config.yaml
model: "model that predicts nearness at each pixel"
horizontal_flip: false
encoder_inner_norm: false
encoder_shared_expert: false
encoder_conv_stem: true
decoder_norm: "batchnorm"
decoder_blocks_per_level: 1
decoder_block: "bottleneck"
decoder_upsampling: "nearest_conv"
targets: "nearness"
lr_schedule: "wsd_sqrt"
final_lr_fraction: 0.01
warmup_steps: 660
Rows from block 9 of the encoder of a small model that predicts nearness at each pixel, named by matrix and row number. Rows with one number within an expert belong to one neuron, the router's apart. Each number is 500 + 50 x the weight over its row's rms, rounded and kept within 0 to 999. All counts start at 0. Numbers have three digits each.
Before each expert's rows are labels from the 100 images, of 14976, where the router gives the expert most weight on average: "strongest on" is what is common among them. Only what is clearly more common there than usual is listed. The data: rendered scenes of coloured solids on a plain floor.
# router: router (encoder.blocks.9.mlp.router.weight, 16x192), inputs 0-95
# up: expert up (encoder.blocks.9.mlp.up, 16x48x192), inputs 0-95
# down: expert down (encoder.blocks.9.mlp.down, 16x192x48, transposed), outputs 0-95

# expert 6
strongest on: light from the right
router.6:547509533561559545547581487543504530508499513488446477493459534537482514554446480483476485576515558490490516510556561452544531549573570574514468514486527483508463469533517572520487489447539470458427563614459525485611524547483613565587585522503498574520517599481528569493485595429482487554
up.0:456447399438460485526479430582517589548524430517386436562522597543569443578505467367447483482470479580474532513576520496523490456509522473492510645554483502538484485548472406535444527478526425495470489537528559455490520569519572515557518481509562456504520534497438531537528566506485568614
down.0:423498503525501513597346521551603440434529495610527535494472425471403533559566523545412499512470476556424425584521585482458483454485543425572502457422402507462473486553502487497455509454444546558498415503521515477420403554507474435466492460533498423468460512548533497542529560564417394472
up.1:499508548496522457487547505557454569403457479569597458506560463476544438496475426520469519579519430519466449459462490483487534497491390535536464467479568519492555487541543533486499602631411511389553482545588371435478506408507554540560430513435510473436481573566502530477555517408567535516
down.1:509527502455541515494515412495439577531500477592549493546548552416513531483541523525436500453478521512557547471410509547453479480528433499386506483536516449530554478509462469520441382560455374548548527519439480541485487458638493465485415539478468528498523458531426578490503469464541604552
up.2:536598539534645529550506566485491499349566491512548520548510479542493520494501524563511506491581419457464450423421595409529571451450489483490432387454566534523557552528539507423529551533495454406481442529555389560494499496480537485572496415446501488467487513554353606498477544524590517443
down.2:527460457417412469402477473486499520528444548470577389546495490482697521407442459519429440513506461543501558510534440481451570480408500503528534578586476545538514464426636497569528499539469446527542515402432490518497504533516428550469460522497508420446571466529492528434579492506536557506
up.3:521502585477487470550417568478559456444540515524530453513536516459553421474457551524476557517550513528421473601506481411523489524523461533523388510449515473545552524445518508396459613543550517360536549441489477485438561501491469516511497548451568459521504554524436462438477432499512465533
down.3:484473487518503500507507470497380472590503496424516474587580493575627539476477452527472455593582578555646425507454522588438573447517467426454523510539484448593515468548518430571512424545448402539560511491481492490560530480595484439511425528476476567483559444459480502469561602534524587571
up.4:482569485497626535535500507491530559363535417526594574555493497472514570493514528523496479534551447463513439436448563403529581478479513402473419351449528526495524541537524464491449569534452491435479432564546352562493434517457545439571474443466472480445441500493388568457494493533577498418
down.4:538458494429443509417460479475543436510480568479554406517474505445599496430422511519448424488555488534477604558550452453445548477417459536557518544574428546535493432418642562473520483477496470527529517403385490517511515575482399586471479530478542385512576479529443497423518431490544555497
up.5:573501519482488437526430510535530471533498523531403460549500543531488447586489501477455508458448504569432541571554557480501471410532575481542552634581494528538494554591564436471506488421548441551505572455511638420495527575515593564507539552442543473519489549504465540535467570503407544606
down.5:400428442480475489587428506551548447509478484469463520566498414502529543565461413463482466595452509554543394511494494522457545490456536386498530551520433536497432479559529458529466527454492540584506368547596519511460425526518427444472509465538572485443541434481581419586576561598401446500
up.6:499480501463489467503419518618564572527496531521470429531542526543585370554517483443484573550462542594454500530492419468529406529550504518540438600526539509553556445508531457511459542535526466409503551462565540490502518500478488523586511559451553506462578580536508499480574446432444586576
down.6:469516529476512493565412465543528437492507441619545526494555505386425485555560541532465497535497576528552435530418547514408511484493473358430482490465455497503481478562452471454429427483410483541550393495521501448438436489575432414503448502448522547434505474543445524484483535511433517509
up.7:531537537477538503530502470507460557401495418533588485528581482444499457496463478535482485563558467454461411431445491464501563485459399525496438436484613492489561508544557538454468595607385484396520464564583356453444515434470551559561453507454533440452476537586438541478509520453576532501
down.7:533525510443503467488518455495445577527485496551510437537561525436565507457543487542420486445495493555525553466435493558422491478503439496437533510588480521545564501478496478546484404583446407530578534489450483544489465467593466470455412513495432471492519431537425572474531456504538580541
up.8:550610566502566543504453481507498514376507480505560515579521463441490559510514509594524502499574468463489416457430545436508523520504461462482431371472604513535532566476479557460468575534446453386507424516529439579508451511470561456563503385523505444479472494576394487437512514446587522431
down.8:530435421422408468403539487460507485520394517503570456491537546473624463437436457534486483498526514511517583542555473493470561442432452499496548584606446525471487490428574529514530535492449465535567519383458479500452481538529421599469450536475447399505579476539480472444507472517513567565
up.9:481464523531542453512538530527450527403478498580571477507541464545540422482460447522442493585523448500481459476460514489491561458469433509538483472460519464481556463550611512453528587589397544437527532530566394424474550414499524585544443579424493461451485598579499556493523534440555521521
down.9:501535506446562546488510427464419541557518494524509457587520498426497566501509516518421462451520507532580515460397505524408507471521467522383490505549532439549537492501489486538465388561481423555540540529467487589513514450605531436467426511490493564509500420548436571507502479462553594529
up.10:486542567506559472463534550588427560413471519529575474520538470515574428497501415537519527576536410532477485446451520458471509504526434529533475451480593518515540507508510544524518580636460508383567474501611424483511488420490563479588436488438484504455479580581470504481570510401598570492
down.10:500493482424516526478519434473500584525471458576587490516532582390519547479535551522454507461486509501568542496422516543485487470472448476403503497532509432497514467504500470499431396520433374534537465489463482521466472476651477510493408541496490508482559457516433565464510505462512574541
up.11:578576551531625534537407570484489465383531548536542518566521448508486488533478508547520529526569449454436447493436561437568571492481435487541464427459561473541561546543589538362568589478476453399467463473574479507468521513466521519561515481477554448489523552554414553526483566466579507452
down.11:499452430402442474445500465485461516544435564419533433587510462477693539451419398509495448551518495553533537474532483469441541504457503472474521602608469541546474467445589483596533509566526452536543532427482472551521493510527448513477465504460533464485581414526500511471595485499530569530
up.12:491490510475604503544481615528567482457541576492569528562497479479546511499461509601448620507544467549455485548462522452541515484419527470522462460419535472461477483493633500399560546496469487468481460414511485544498488523510509539533524487421523499523521522512401593459517469525571531463
down.12:469428431468451516493550505489481458488450528440531414547519459499683555430427402505478405600523465541558476494495458478441633467391428425492569550576473518544487438465637450510483499547498478533517483482473436469488554500516398529494476507465586414408577443503502509452552513526531544513
up.13:489530498450566554526500500512514562429517444536583519526579498417508472486481508559489528546535505474458432428419505487515576492409449496443466435452603484472546509527608531432467568589358502457498459547561346496418483456498484562547475494464532474468491499580426608486507478503572515518
down.13:521508511472461412504573489514477528499447515530513406541528479449628511439484433525414431502517437547537531460470447531393547470453398431450591527617475583548547470501545442512497461562493484583572511510459428484445472469536403494454440487429497430443542430491436537444537453546528595510
up.14:566599586592532548446471598447420417412523545464508558470500461530427636511566632655523482414556421461486478496464611471499535481521532522517463346458554507518528560478500519495535482470442478502475383488485536498547522525445528448513544437556448482480405475504504521444446560477533445445
down.14:546476460447425508347582492439503507484485549423498458469491536533589479427428430498583484488535500503516591507581490486527555472489544509572525531549508537492451554424569597563541519494515509516529561451480530510559516537442525605491545468527437473558478474449515462464502517486531524537
up.15:665639643602543518487505532416459401369445482517582533474504447469407527459456522545575553521552483369488449461471516430521571565502453566507456364501588536545563637528530570418491498496444515432470443578487471507492528467450499540478506496552532537467471535510489465487433544478529461440
down.15:532531468464430511360544467485432586545447536367462504552482565553596455425467481464586487496506518532538637413521436523459491547502533543461470559596512581540509548475475555607559512550577458515529568465488526621534461524507498534534476485462440539534484462539519491501510421526535609510

# expert 1
strongest on: cone
router.1:481472456461466590494512501463473482519555521513571519449473458422438627521438562544449452562500539449634628470491431546508513483450532498506500497515484532486485467446461520546510478387541378587406537489450491511468470606567466527532584564517535508460525430481528510532462502509506492539
up.0:447446447449521530572504542423467404438570447498471531526518549433491512502430532487524535593476570454583518476459478491499590439451569433477431548529472459498480500398464423435469500457532453545466554530453531450464463573535424527468547545438569409438488426495423484553432469582493458525
down.0:446474478495517592536429500494521492445597462500433533523551516453539539493477555559424481546574557538518394538422567552580496454445518490469427461412431476473504457446605461423437540469396528460429468502482444376427517533498526528521497514480535371509439493481444518486537586458499467523
up.1:419457418456484583519536565442469480380575436511509553532539570432536554461499517471570526546486565449607516446450473512525542474475555425448439530510484466482503510385417408460463473479509466512439510582472467471495473501505410551476544508520568432403514395475429509587480506573484458522
down.1:445456492510526559560450510534504490435579460501447543535564509505489522499529607575423498526549513510537418511439571515544498482446503523466394493438451480471509465464592439410452524503405526473461488524515423430364551552521480498531506554441535438513439537468437510485483601514530502562
up.2:533477571519513483549448512494469371551524544520453458453422370599450499521438471518415433559495468496490516507527533496407536451542484502632518499543479506533499484493561517573458564460478542503530548464529650444488495578569545405506540584531499535488518451532581445501508518492521521490
down.2:529570497511507519432422563506531503556435535427498409531449454427579465471488471482489383535600464517395448510463398530584584461498387450550567458503460512531434505562556542414562508450487535473458469547481582466503463523371544501493495416583558454479547550448584437499533458466547506443
up.3:490502493409454456422493469448507450458484516545556449477522430442448504505465423553549493410500440473441479522584515476422478415524516495510497524581468557449471603531405505567512540528440584553644510456602431517468472460595584486419449437546430461588448424575535454491533463499501495429
down.3:548534551542517481455500500521448516623450547512454332580495503472491406528470449507465471419496411560430501522529481490429546475487445587509560468524570490522464544538516542563517420547559441600573524476533546595531575492517498470517462497538481490553442503517599520514531470517574583518
up.4:496499471490455567476480508485406533406479475505592539548609555406525588574471557543538593521544536494541500515530426486539557456513565458429472529497562512539568559430489477478492495513433465483483494523474397482509501478442457614501568539548601421458438449490501462556518524534490434632
down.4:437443453511461501548494529568497566441654469533447588480523573592541501495579580522485572504510590533515486514476548546576443541543606477458399536424486469491541506474509381509513497507510503419445479520476423407515510490473548537543509537462466475505420545501365561485482619521514495540
up.5:568520575515489393527450516521452466606455561453499471459479467515464474550445514578380486547520445549459528515481470564438506381495487541549481473520563556537486453475523510561525496487542468565561590411491596503423506559547561442485493574381431469519491543510502455450478429505491570485
down.5:460538484507596522488555542429640530481461507507461477524462491473599529514430358387509496576459544532505526503494488457546510487523494439498553446493433518531494484429465573493492580469545521455451539490457518453613468441417438512468514408574584449488526397460497462490567420462460455450
up.6:410443448460439548547565602487450482442546416506524530532550518403504540474531485522521540555492551449575510428476484493426474486493516505420466558583520510471562507445401468494409460524461488501479462599488458471499516469559379545481503535490541453378501396520458500547512470572449508544
down.6:489475505509478567476422487586476484497495494487434474556505496495521430534502534533383493483554463544532458493453590486451524516499499553538441534523453582548493471540563464477443531521413502486498442458510427496377506560567415417525429559406520430513402531485552530497510605512519556523
up.7:513522529482509477532545474567513502601458577437592531411493405562442483484497478453493482493463490477515466474514459481467394622511474516571538461470483510460454465631510485562574531461484522541493475458570507524491483541511519417521525511495419634523598514472621568502501434440472488428
down.7:537577593529560443486555595532532483500405579423490506482433435537467448439533435472560512518433432458444501458520472483476446564517503550600556478465511501461492490554472519507560597528523607485502529484556570495524493506455501447467542417504536564502547512520578560492487402423485436400
up.8:530534532475479459515533475566522510612435586440613543408474402552451486473514485481495498489452464481515490491523447486455373599522458528566535456482482550466465471634509483576581529466489516540497495441554508520457469545532513420503504515477401645507593515463615553502504418461462495435
down.8:524568593544564475480562593525534474505396583423497521492430430545484461454533438465563511518431440475467513474520474481463449560535520543593556462472520492485496488536468533537549587521537593484490565484525569517543498517459474434460538421527526561512558496517602546498494393423463433402
up.9:449498446518468551467485505538526556427558538526420462495524510487530498490553463480575440447507590509455476438530513630497446538516536477517583479457435443434448497488538411524489439463427564519480527513556466458616456461426505544526492417598524452448515444554482624536568582455471464503
down.9:538490548526520469558522509542371472486528493534524422487520507450411472565456518528509535461500425414505516416537505510401594502460523495478533455525611479487451578538451407509508373547433500556596519556587523534533529485572514523500505552456500489463493541535440548564420567538512526505
up.10:524509576546433520483430487460521516480464498543570520493586462481458522551543536554477569517481528477417455568545496445556537492567532449535452465497480460516573550485521521467452535502357510475489427452484557392499477438438520510486458560561497445479394504446589407450543541490448522535
down.10:523512505454418496453494465561452558555522505528535409469469575464509427502514558502497479538555534511505556465501446591452561599526492501520472507556566547509425489537482491535498392496524459542482430559419533471562433518440541438583480478419437548467415584499393596439471487498611583495
up.11:483519446549514588502403474464526571417591406542496518536487526460516536504571570476495525470592583482456468446459550542505540457516519448414404486514487424545570562365444447487435440516415472449479469534481495544499486439476480486499421506631515371467440481541399468521531568540488521440
down.11:534464532475502484470424468613500506656439484503526354535544533456447377520523533551416517490484478533463485520494522540475496556453409603523497537533563542446449478590536530473505430462438479574516404506477562528442476586497512444550484524421478519539495563470540579475493493509557567550
up.12:523569540461455460489500485539447538476455489540546503490482434452507492481518421530458422512527427505536531421518526443371484527587482572466549466567520571548568503513407541602461483582518497476547500527543424567481475424547489417464418478479446486453463475631460470479567470409510582464
down.12:525492550501464465442486534587520520562425545488487378580449472468545420530482417493445476456490375551486564497526475404424480574530430591524555541583611541555524496470457564545459503586525472479536442490540555566496502467499468432521467503499527514498507515557613429462570460463544619498
up.13:514514545553516540506492574611466540582372554474613487537507458521515549451505503580430563536511416579438522547471468550516471554514429593444484432357537456494468421486515500542597498511524479526466557449445437537437592534488484519510545548453531564515512535450617477503577470457540484584
down.13:463556460458474463517564532499532553497494498458503621431485511564549499476519472392581534520399537471489578460539397467557414527530565422467503500505457548490558504482387449541571614510624507423441512491526472513524437473472498486482537452525521548489587451483466454485497375530431455455
up.14:456499483535536506555473513459465550427546450503466543582566590494538491488523500468501603555488549508464473515478542463586503403442571475391413450421544428488535575450458478429422505543440486501475443535509496425466558473512460531510518519441472365470413494456440438470515489567412494494
down.14:600561552523468452438482491527474503640372526529579381506506482453490381516529452499498486453489410500449563473490481471403573516452418576515587480590554563539504507566454593556509407507548453577539450500507559607468480505501437420516461512490471524444537543570586521499492440526535597481
up.15:442454415499484570521554589473449503422531452505525575547514551476530593490511506481562557542492503480605560470479456524543521495501532450411485521478499496487502534431441419472507487470547505519424505605472424464484523523467440587494598495528602506420491427437474465603493540579517416577
down.15:442460468526494523565449540555450514380572467479491626510591513563494556464562615560484529525532496474518438485470535530570480508487534463486419505413439478468514480477547366460491551504425525447458491513549389438372525534507499521529512542475511469486469503455449472493511581533506479571

# expert 3
strongest on: count: five; cube; hexagonal prism
router.3:570513569501511397556524583542590402480475432535469487537461481482463468515508524513486608457507396467491507492480469485407528568488446489515551544596441564521477578532490425444439418440454540462536396568524530497473396487464435475415423444527589548455523475516438481490419520560485517433
up.0:472519490554492596424550490611404538408514512521514539482529501533552548547541466427545529565506531586605584475458493563524494544568487430536551524448535511539570469509519507514519527530494456373477503503541454522565439471466471533629542474536572531468522509534549520582555593405514446597
down.0:526496513544474530548430406445512383501510581487512542487462396470461517472447481556483464493497547514475404543469405568501461464472531492515506473462373449517515484463530498514546548426583563605502541429467528549427505553510505484453485512501488448560555473531541401522523506494416390458
up.1:552543551502459443500485569393554437484422439525442468530541590477481432427489477451552493485404462396431497595559546438505571529505539509488516502539466484535485601572462492401417532446493541517460462586432586398513537542479468562397452453517540450556506537505459488383377420501478484517
down.1:466516529429585470456600531557514564536492454460525388555534605440569455418508458526525511586479529499505537502501536469497554512495509482524492493500589480453528433545501512462506486577427459504555478547508518434641469465525517578498525513463497508489556519493437625433489462431527555521
up.2:462468466502551502455526552588518517575481518553549525400408418494487484590538448487482550469543488541596521452472460627427482472495438415545586459527445495455461494488463478594521397451440569475546479490507563512482368414540543455509436549540363636458494480502520443585553514485508555424
down.2:554568590607516518570492545519481452485472401574487509484568461493494487533576553508426469485571524502524438508438537533463580478520430527505566416497504532578619505501521583445396454465447547370468492581399498444485448487385446510523531464558553478449470485563461453494468569496492431588
up.3:502483435500467566452495467547492588478544607479502490554465540539574546518497482471529462518488527545544553445457518503575433504503479546443501521474610553502541454466555507537563528543583462507469570483543439537569513525460501522670597518447513489463511513497520604575560559425511498468
down.3:561534472469508476487476569430482494499475439493498519502489477447476604521451478418491494563519472405544627451541591387508458557493427576431442561549584542516482477445452578406457534456540481438375573546421487516519515519447545458510548470468570535473467512542408508438481436484560586507
up.4:507461514580502467511524530613490517452606547560514563511546480514465523563535521479443593460463487546582514473422481595495429538513509471514564542487505550494587562481497428609446468514509472434527509544592518511512443422523541428526509517563583566449495465483536527589565611457505432515
down.4:553549532534552462560384519482563451524488448611509596476507476418439510563578517503426639458498505512457424529490605561472386521517561579456443510492436472512560573448487510484474409423566506473479451533501559547472459495474559465457476481549534457538478491621449462542473539468424446509
up.5:539508586526555491583388473595534513570504490506564500571551445509459516515527603527390546519426495437607482472440452525489490548456484541526534409471504443503564458489516487551407472457408424453448503490452567480451420570498474409549505570495532560407523484477486488459544426465498523546
down.5:382461406563453502533501518525579548509476434484471591498516500619591516549565477439505545465482540518552454520539547540552436548552535513442482473462448537497537520449424472562447486487553560375435442506486436526499453502439473420547521435573481483476497447477477420503541511595459413503
up.6:516531445493514473575482518333551483473535396473372516493467523503488457485512503420498475478529487383416480468505535503472591513482549512406486527536455446563459612547459504432448517470503559470437501593470483521477580504473467467411446416525538435586491526527390475436370498564536491477
down.6:493514557457478495453524529560488603505543517488487431586511549463619500524519523536438429543529520564529583516468458527483453555567476520496529487478572442536565403454502534495488566586475460493517604500438500381576524477502526551510492529452541470511522508534459580454522452405569607567
up.7:456479475519552483540497595518551561550549518464501577486463425495532543548579467541414598537532501533521512383388502476501521553424528515490517434475478453478505454422538539493492500515433546444423449488523530477508477409417472395530481465504486555459474481479531466440571470496580539421
down.7:529605498560542612480375471516463518537485484493481534521525417538539557565534455429476409520509586552536450455472563530521453527548424541475524430471512534560565436462490579534499536472513531438386544493440470541530452515367544399582515464577550534469484421536512490527593537469541479525
up.8:464493490512567518426526474554444490544461502462473516436390457566552464532514429466586492489556515564575481456490485580462463478503461392496517471520490535500457445497497445569622433539498560472579527433558516646517390466575472512500458531488359594498557532501504412613551519510522543437
down.8:591556607589456495589438458460423445478507485566484459471550463479466476468490536467427408495538494459496450502466477495505601460444433515492603417491581502607562520517543572396431496481530517488437553562447489510415550500445394527473543513512540449467482553496491419518473544546473440599
up.9:556527520510450390609475468377586418433522505567517563482568492532406515486521545501508528449429472413417466597556516512493480495506534436479505499524454549503517607575492437488467539441536548619531503492558460484429508544510482430401487463479473448567474468501500503460388512604425432465
down.9:441467535412543464495550537620540579516532446564479463602573658455542405563557524512460633451461413541490562546504573483484484542485567549499525523464559453470510501459515514470449477589510452441565432506581522467519488484531490538583504453478540508560490518560450577500465478480575574621
up.10:547500502499447438578514501359588425466476440548430515460536534472435440479475483466522508480460471419381467571527484492494588503472515472456540554549430479524463617592492488397444524448530553572494460566501515469439551490506449508372454439508568420591508503508503481454367481558471437505
down.10:478490548408554436465555558589524579539523464520496412588555621412570464507544510533481558517489475547499565537502540493504519550503508503530525492476579460460510462480558543449488472573479453491557484510493533417622477453485559570520528479487532505549507496504421581427487471402569593568
up.11:579545593543525408564341476526535431507534523589565551537578441550423525499578577507439554425421468463559442565505568528469416509503493460529536419469476537537592550491538433568443488462466499530535514445568550514458423556519493360454493533497475567449498443501481474514495488535459484542
down.11:414481482530547436555501521552571542517531417594448581515557598501522480600617496511473680482454451516489487564489630503546454493485582567464499521468509489477551555474486483462431440490534496399477404536553494484507442506516461520605545435509519504519531518544439510527440507546504454621
up.12:531468419478407457526490443359574500460631524482396468580438552522505503493473485514520497450503497478453490445436481505537480509431545541405433583559498592518449599525525477464564495473611467594482467508550426564572562496491487489499514384451541408515481491503427562537469577585497512379
down.12:514531540518521526402519449526469602508528561535455401578491585487512489501485580506472409435492461564562492495490456582471500490463501444459581397436534475539498512538544438567522467609509434591582516465514490513525549437585558517493428551501502477473435520494538572532545484440547555532
up.13:488510495532538524452567511601468507542483528519521565385443434524514498594562454487530541492545529586575509462471447613434472482510450393529593467525455512480519484509522438608551398502466562478575518485537537551490372401528503507524443566521370633467548486490568472619569535483465518470
down.13:570545586583489477603466544493459439464469415598492524451588437458478483559573540504430512492554515503500414514443515535486535489544416533522585450485501486547579537483528580435428453442476539403481510549455496438425482474388481513524521466564547462482484482543504397509468551488469441610
up.14:467472509572501526558554501530471484425617533516429550544530439545532554540538435445495540477512477576533545490440522564507489556508522477502524560435482517538583515475564526481516577546581492417488525528603461642561557444485475450508547414514637550556511452535513523564519644506561440593
down.14:553552551558507488510351493498510474508540632554502585491476436455457527564583513550470495460554513584430476531487509566479386546532554519553547475398431373514522495446546484514570512463599519582487605413475575543453503520460547463505461525468455493573524533618514478539479504445490458499
up.15:530475496577421501483502435415443448392513506546416471520513557517474512516468553460514402453459494419440483558562510551527507455553520475433460566537475530527458558533436474450521549475595537556507533560446443510543549539509607513489521459516538345527413574547474501512426586548457475490
down.15:466487519453494508409520441530492520592480524490405383571513590480558442530450480447541416429438508601546470562570528556494476508537561459474561525477591498529463511563505488535508509565591497544558545475499497523591545516536556541520532482500597478563499482493521571526533496469518506606